A small CTC audio transcriber, trained from scratch.
Model: 5.13M parameters, norm batchnorm, depths [12], widths [384].
Training: soap at rate 0.0015, 6400 steps.
Data: trained on single English command words and digits, spoken by a formant synthesiser in many voices, 78125 training examples, 10.5 epochs.
Rows from block 8 of a small CTC audio transcriber, named by matrix and row number. Each number is 128 + 24 x the weight over its row's rms, rounded and kept within 0 to 255. All counts start at 0.
After each channel's rows are labels from the 100 clips, of 14976, where the channel reaches its highest value: "responds to" is what is common among them. Only what is clearly more common there than usual is listed. The data: single English command words and digits, spoken by a formant synthesiser in many voices. In brackets: how many of the 100, against the usual share in percent.
# c30: last pointwise conv (model.blocks.8.c3.0.weight, 384x384x1), inputs 64-127

c30.230 [134 138 108 119 121  94 125  80 154 116 116 137 131 122 133 131 127 118 156 121 124 119 120 138 125 173 111  88 120 119 117 124  95 156 106 149 123 129  73 102 148 139 150 108 101 142 107 139 103 141 137 139 145 216  98 105 170 126 129 144 132 147 120 147]
responds to: /ʒ/ (100 vs 2); /m/ (100 vs 10.2); /ɝ/ (100 vs 15.7); /ɛ/ (100 vs 15.9)

c30.213 [ 86 120 124 131 188 113 107 120 161 122 152 144  77  80 142  89 162 171 120 152 118 126 151 122 148 124 158 148 153  99 151 116 174 140 111 135 132 145 145 102  85  86 154 133 138 140 124 113 131 161 120 139  97 117 135 117 103 178 101 129 121 111  80 108]
responds to: /ɝ/ (95 vs 15.7); /l/ (92 vs 27.7); /n/ (83 vs 26.2); word: learn (83 vs 2)

c30.120 [111 174 130 156 101 105 126 124 132 145 117 131 168 146 118 141 100 109 130 124 126  97  94 110 102 121 128 131 102 132 107 121 118 143 131  98  97 108 155 129  96  92 143 107 113 117 159 118 134 123 162 154 142 115 160 147 122  98 122 129 136 153 122 149]
responds to: /ʒ/ (100 vs 2); /m/ (100 vs 10.2); /ɝ/ (100 vs 15.7); /ɛ/ (100 vs 15.9)

c30.278 [113 156 164 112 163 157 102 142  86 118 133 111 162  91 122 139 112 146 134  99 117 109 141 147 124 153 129  71  97 135 108 150 140 129  99 133 105  94 133 127 135 127 149 122 111 111 125 151 147 123 143 104  97 119 176 102  97  77 172 149 148 137  79 113]
responds to: /aɪ/ (70 vs 9.6); /m/ (70 vs 10.2); /ɝ/ (70 vs 15.7); word: timer (70 vs 1.9)

c30.121 [109 157 129 102 124 126 158 163 134 128 102 152  91 170 149 146 126 111 102  92 104 132 134 107 113 129 103 137 116 121 123 137 134 131 135 116 133 111 144 149 127 113  85 152 108 154 114 141 134 119  99 106 123 140 187 176 158  80 134 146  92 122 160 124]
responds to: /j/ (89 vs 6.2); /u/ (89 vs 6.2); /z/ (89 vs 7.7); /ɪ/ (89 vs 8.1)

c30.312 [138 129 143 109  94  98 155 121 156 146 142 147 128 110 156  89 123 156 148 107 161 107  94 131 133 129 152 120  90 133 111 135 153 105 144  67 147 105 124 114  97 115 113 142 136 104 169 125 104 109 149 167 124  99 116 125 122 114 154 144 106 109 111 147]
responds to: /ɛ/ (100 vs 15.9); /k/ (100 vs 15.9); /s/ (100 vs 20.1); /t/ (100 vs 22.4)

c30.190 [124 150 135 101 144 145  86 136 127 134 155 122 115 132 116  97  91 146 133 135 138 127 113 132  84 140 147 169 119 113 179 141 148  71 103 127 162 163 143 137 120 167 123 112 134  86 121 141 109 110 122 111 117 151  86 158 122  62 136 145 118 134 179 140]
responds to: /w/ (100 vs 5.9); /d/ (100 vs 7.8); /ɔ/ (100 vs 9.8); /f/ (100 vs 12)

c30.302 [141 130 138 146 122 146 132 154 151 128 116 128 170  92  99 160 106  99 132 148 132 158 162 133 130 138 154 144 176 153 122 111 151 125 178 129 115 121  90 139 132 116 130 115 137 143 144 104 109 129 121 121 135  92 100 111 106 120 139 145 109 130 127 113]
responds to: /j/ (100 vs 6.2); /u/ (100 vs 6.2); /z/ (100 vs 7.7); /ɪ/ (100 vs 8.1)

c30.25 [140 129 105 140 122 119 140 126 130 134 129 115 106 116 134 166 127 113 112 132 133 117 104 146 135 116 120 112 125 113  89 105 123  98 110 167 119 134 114 132 177  92 111 117 166  89 164 177 126 126 136  89 129 137 153 142 152  93  91 105 104 134 155 121]
responds to: /j/ (97 vs 6.2); /u/ (97 vs 6.2); /z/ (97 vs 7.7); /ɪ/ (97 vs 8.1)

c30.383 [108 110 131 117 138 137 138 135 140 110  84 117 140 128 102 160 128 142 117  96 112 135 121 154 112 109 135 126  98  73 108 157 139 144 123 123 161 117 164 142 105  78 150 117 163 132 156 148 125 135 135 164 129 147 111 143 151  96 117 104 150 129 122 135]
responds to: /ɝ/ (95 vs 15.7); /aɪ/ (94 vs 9.6); /m/ (94 vs 10.2); /t/ (94 vs 22.4)

c30.317 [131 136 173 131 135 132 127 108 119 117 153 112 139 144 120 129 127 121 145 172 108 160 125 131  91 142 128  70 123 136 116 124 119  90  94 123 177 154 107  78 142 128 115 137 138 109  91 160 130  91  99 113 111 212 132 132 143 122  94 152 160 112 117 123]
responds to: /ɑ/ (100 vs 12.5); /ə/ (82 vs 9.8); /m/ (82 vs 10.2); /ɹ/ (82 vs 15.9)

c30.63 [118 104 158  94 127 132 148 136 133 145 112 136  98 135 120 127 115 121 131 121 141 152 130  92 155 169 123 108 112 153 109 138 120  95 138 111 167 125 109  75 130 141 129 127 165 115 140 117 117 122 161 144 120 152 160 110 165 113 114 130 135 141 128 122]
responds to: /w/ (100 vs 5.9); /d/ (100 vs 7.8); /ɔ/ (100 vs 9.8); /f/ (100 vs 12)

c30.343 [130 101 157 119 135 150 109 103 108 120 147 152 104 103 103 161 102 136 145  87 149 133 144 164 109  99 161 187 155 109 125 123  87 130 113 144 187 123 122 148  82  53 123  88 140 100 115 122 136 140 102 133 115 127 113 157 121 106 126 116 111 127 122 127]
responds to: /ɛ/ (100 vs 15.9); /ʒ/ (99 vs 2); /m/ (99 vs 10.2); /ɝ/ (99 vs 15.7)

c30.115 [140 142 114 143 104 154 104 109 116 128 135 147 106 133 134 125 135 114 124 148 123 145 134 130 119 166 139 101 126 108 112 100  95 138 167 120 131 119 126  93  93  96 141  88 136 129 131 131 172 104 139 135 147  91 112 111 136 146 173 114 122  60 120 138]
responds to: /oʊ/ (100 vs 15.9); /l/ (100 vs 27.7); /ɝ/ (88 vs 15.7); word: lower (88 vs 2.3)

c30.116 [115 163 146 140 106 114 123 130 131 152 113 117 147 115 127 137 154 122 150 128 134 140 131 122 112 139 130 111 115 156 146 170 136 169 109 144  80 116 207 159 156 114 124 106 114 118 144 110 146 110 120 143 115 115 145 108 172 115 148 143 111 117 134 173]
responds to: /ʒ/ (100 vs 2); /m/ (100 vs 10.2); /ɝ/ (100 vs 15.7); /ɛ/ (100 vs 15.9)

c30.211 [ 91 129 122 135 157 131 124 115  86 129 167  96 166 107 118 151  87 137 132 156 158 136 144 144 114 146 154 123 131 131 127 104 130 146 181 108 125 121 102 102 144 119 143 116  95 158 124 144 150 110 146 119 150 113 164  96  90 118 154 120 107  93 143 153]
responds to: /aɪ/ (100 vs 9.6); /m/ (100 vs 10.2); /ɝ/ (100 vs 15.7); /t/ (100 vs 22.4)

c30.126 [133 183 135 137  98 149 103 132  86 143 190 127  93 102 114 127 122 143 148  95 152  85 134 122 123 152 120 140 119 103 152 143 140 155 143 118 111 137 131 101 130  86 126 142 130 129 132 158 125 142  97 112 153 134 135 118 146 121 137 128  98 119 122 115]
responds to: /ɝ/ (100 vs 15.7); /aɪ/ (71 vs 9.6); /m/ (71 vs 10.2); /t/ (71 vs 22.4)

c30.319 [152  98 148 118 120 148 137 111 121 100 126 146 162 117 117 101 165 124 135 118 129 154 161 140 133 104 127 121 139 146 121 148 162  88  67 104 100 115 144 110 156  94 149 127  87 154 151 166 138 118 142 111  99 144 142 105  94 160 153 124 153 143  91  99]
responds to: /aɪ/ (100 vs 9.6); /m/ (100 vs 10.2); /ɝ/ (100 vs 15.7); /t/ (100 vs 22.4)

c30.232 [127 107 138 130 111 108 138  98  67 103 111 122 123 110 152 171 122 101 125 108 157 115 121 146 129 140 116 150 111 116 162 142 155 153 134 119 135  88 113  97 125 112 149 125 139 140 128 138 119 113 142 131 139 156 114 141 127 129 134 142 142 138 120 110]
responds to: /ɛ/ (61 vs 15.9); /m/ (59 vs 10.2); /ʒ/ (58 vs 2); /ɝ/ (58 vs 15.7)

c30.265 [144 147 145 108 130 109 135 100 170 162 115 165 159 159 108 122 142 137 140 109 110 155 157 137 128 143 179 149 169 131 155 107 115 123 126 148 138 141 125 141 104 121 125 182 117 133 102 156 152 100 109 134 126 113 135  89 120 214 124 141 122 131 120 133]
responds to: /oʊ/ (100 vs 15.9); /l/ (100 vs 27.7); /z/ (72 vs 7.7); /k/ (72 vs 15.9)

c30.20 [171 149  70 117  87 120 135 136 140 154 105 125 125 149 113  91 141  98 124 151  96 124 133 180 114 122 137 133  95 104 120 138  80 107 151  82 137 116 156 107 182 128 116 125 124 131  99 123 141 122 172 134 129 138  91 103 138 112 126 126 102 145 167 133]
responds to: /w/ (100 vs 5.9); /ʌ/ (82 vs 4.1); /n/ (82 vs 26.2); word: one (82 vs 2.1)

c30.378 [120 131  96 139 146 109 122 103  93 146 123 161 104 131 111 144  88 107 127 128 119 124  83 105 125 129 121 136 110 139 132 135 123 104 147 112 209 139 152 127 126 105 170 102 166 128  78 130 127 119  95 137 159 132 156 132 130 139 117 107 137 138 111 100]
responds to: /ɑ/ (99 vs 12.5); /ə/ (51 vs 9.8); word: alarm (50 vs 2); word: stop (49 vs 2.1)

c30.346 [138 109 121  92 121  80 112 166 139 153 123 113 190 107 165  90 137 127 164 153 105 143 110  98 109 117  97 132 134 132 113 180 147 112 113 166 135 126 140 108 171  94 119 147 101 147 142 111 120 119 174 150 137 186 123  67 162 118 113 120 141 134 142 145]
responds to: /ɑ/ (100 vs 12.5); /n/ (100 vs 26.2); word: on (100 vs 2.1)

c30.288 [177 136 116 161 118 140 145 139 146 147 122 133 120 161 119 158 137 126 135 104 116 142 124 145 134 107 105 114 133 168  85 110 107 167 119  95 148 136 117 101 148 118 139 100 139 133 152 114 115 117 142  75 126 133 123 149 193 104 150 144 140 162 135 122]
responds to: /ɑ/ (100 vs 12.5); /ɹ/ (100 vs 15.9); /s/ (100 vs 20.1); /t/ (100 vs 22.4)

c30.162 [131 133 136 102 103 157 117  99 152 140 137 148 119 147 111 106 104 158 123 143 133 121 142 130 137  93 156 141 127 118 145  89 140  94 175 128 137 140 131 159 127 104 119 145 107  86  99 102 144 129 101 126 114 118  69 134 128 155 124  98 152  96 152 109]
responds to: /w/ (99 vs 5.9); /ʌ/ (95 vs 4.1); /n/ (95 vs 26.2); word: one (95 vs 2.1)

c30.202 [144  99 136 140 122 143 148 104 126 133 109 134 144 145 104 103 101  80 154 104 139 169 123 123  98 115 119 126 180 112  85  92 123 159 111 126 157 145 150 113 114 159 117 116 119 140  92 136 126 150 138 128 108 110 117 110 147  86 145 102 110 126 137 112]
responds to: /ʒ/ (100 vs 2); /m/ (100 vs 10.2); /ɝ/ (100 vs 15.7); /ɛ/ (100 vs 15.9)

c30.266 [115 130 127  98 115 139 131 147 159 136 123 102 122 150 137 124 119  86 135  81 101 112 109 142  79 131 118 125 127 157 129 114 130 151 103 130 131 136 132 144 132 105 128 110 148 145  98 106 163 115 129 116 151 111 148 130 152 185 176 115 146 137 110 113]
responds to: /ɝ/ (98 vs 15.7); /aʊ/ (70 vs 3.9); /d/ (70 vs 7.8); word: louder (70 vs 1.8)

c30.6 [137 135 127 107 158 133  92 148  93 121 166  97 154 123 134 114 121 160 109 154 126 142 159 103 124 116 139 117 136  97 114 132 109 132 173 100 146 107 142  82 133  80 135 191 114 117 120 164 110 166 123 110 136  91 107 148 145 151 192 153  71 103 153 162]
responds to: /ɝ/ (100 vs 15.7); /ʒ/ (52 vs 2); word: measure (52 vs 2); word: forward (45 vs 1.8)

c30.334 [147  90 154 116 183 165 118 126 142 127 137 141 158 105 152 130 149 108 122 167 112 164 134 150 109 132 136 133 103 120 169 122 129 126 120 123 163 112 157 119 132  91 122 144 107  77 137 116  99  95 144 125 160 133 106 124 134 175  94 133  38 109 161 153]
responds to: /oʊ/ (100 vs 15.9); /l/ (89 vs 27.7); word: hello (40 vs 2); word: follow (37 vs 2)

c30.147 [119 123 127 140 118 159 125 129 131 143 117 128 118 133 119 140 114  99 155 117 123 106  82 146 161 131 158  84 140 160 143 122 152 154  95  96 104 157 132 119 131 129 148 136  95 128 178 134 140  81 114 116 127 153 155 117 122 146 120  76  86 154 142  89]
responds to: /ɛ/ (100 vs 15.9); /ʒ/ (88 vs 2); /m/ (88 vs 10.2); /ɝ/ (88 vs 15.7)

c30.177 [133 143 135 146 135 160 133 165 110 117 130 153 124  87  98 152 161 136  97 136 132 152 114  97 201 120 128 102 124 125 109 146 130 144 120  55  97 172 142 101 130  96 102 172 179 105  98 104 192 118 119 145 108  98 131 114 105 126  92 147  93 171 109 116]
responds to: /aɪ/ (54 vs 9.6); word: nine (52 vs 1.9); /j/ (40 vs 6.2); word: music (40 vs 2.1)

c30.5 [128 121  62 139 136 136 132 138 141 115 100 124 110 107 136 122 114 128  82 156 107 144 127  98 124 123 115 100  91 111  98 122 115 163 114  83 157 115 147 180 144 100 170 109 151 113 137 140 109  96 155 187 102  76 113 112 121 151 147 129 161 102 140 103]
responds to: /ʒ/ (100 vs 2); /m/ (100 vs 10.2); /ɝ/ (100 vs 15.7); /ɛ/ (100 vs 15.9)

c30.243 [100 130 149 153 100 117 111 114 149 117 164 126 102 111 127  94  98 111 110 147 125 145 130 164 141 147 109 146 101 124 154 130 125 156  99 155 119 154 102 124 107 127 163  85  95 156 144 144  92 113 135 126 107 110 161 124 126 129 159 103 110 103 103 145]
responds to: /j/ (100 vs 6.2); /u/ (100 vs 6.2); /m/ (100 vs 10.2); /v/ (88 vs 6)

c30.76 [111 121 111 119 131 104 131 112 162 106 132  97 128 124 177 111 105 110  88 127 143 161 120 130 107 173 133 121 114 118 110 119 110 166 135 126 112  97 119 122  93 119 121 102 136 109 149 149 142  99  97 111 119 142 162  99 135 130 189  98 129 149 140 123]
responds to: /j/ (100 vs 6.2); /u/ (100 vs 6.2); /z/ (100 vs 7.7); /ɪ/ (100 vs 8.1)

c30.123 [149 122 145 105 134 163 127 127 129 136 179 152 157 125 154 141 137 139  98 138 146 112 137 117 186  94 122 132 142 115 119 106 160 137 104  96 153 138 116 176 108 134 115  77 130 137  94 148  87 122 124 124 126 136 167 124 123 151 105 141 102 159  83 192]
responds to: /ɛ/ (100 vs 15.9); /ʒ/ (58 vs 2); word: measure (58 vs 2); word: help (42 vs 1.8)

c30.149 [164 114 144 125 121 105 111 131  88 149 130 121 166 118 130 143 117 141 110 110 115 153  85 113 119 144 135 134 123 136 126 133 153 127 114 141 117 110 141 129  95 123 115 202  84 131 122 113 150  98 147 103  99 130 123 135 123  94 136 128 139 153 123  99]
responds to: /w/ (100 vs 5.9); /d/ (100 vs 7.8); /ɔ/ (100 vs 9.8); /f/ (100 vs 12)

c30.242 [112 107 126 129 117 134 117 131 120 128 101 161 110 129 141 119 126 140 135 128  89 113 153 130 125 128 140  96 157 109 147 150 189 101 100  91 119 118 142 109 110 116 149  95  65 136 103 133 105 122 128 113 119 188 150 117 146 139 115 153 203 156 143 119]
responds to: /ɝ/ (100 vs 15.7); /w/ (63 vs 5.9); /d/ (63 vs 7.8); /ɔ/ (63 vs 9.8)

c30.134 [109 164  97 133 122 159 144 121 152  96 142 134 109 125 141 115 115 125  86 145 132  94 103  94 158 136 175 101 155 102 129 154 113  88  95 131 117 148 116 142 105 134 144 148  85 112 116 150 103 138 109 134  94 152 100 112 178 110 112 159 140 149  83 139]
responds to: /ɑ/ (97 vs 12.5); /ɹ/ (97 vs 15.9); /s/ (70 vs 20.1); /t/ (70 vs 22.4)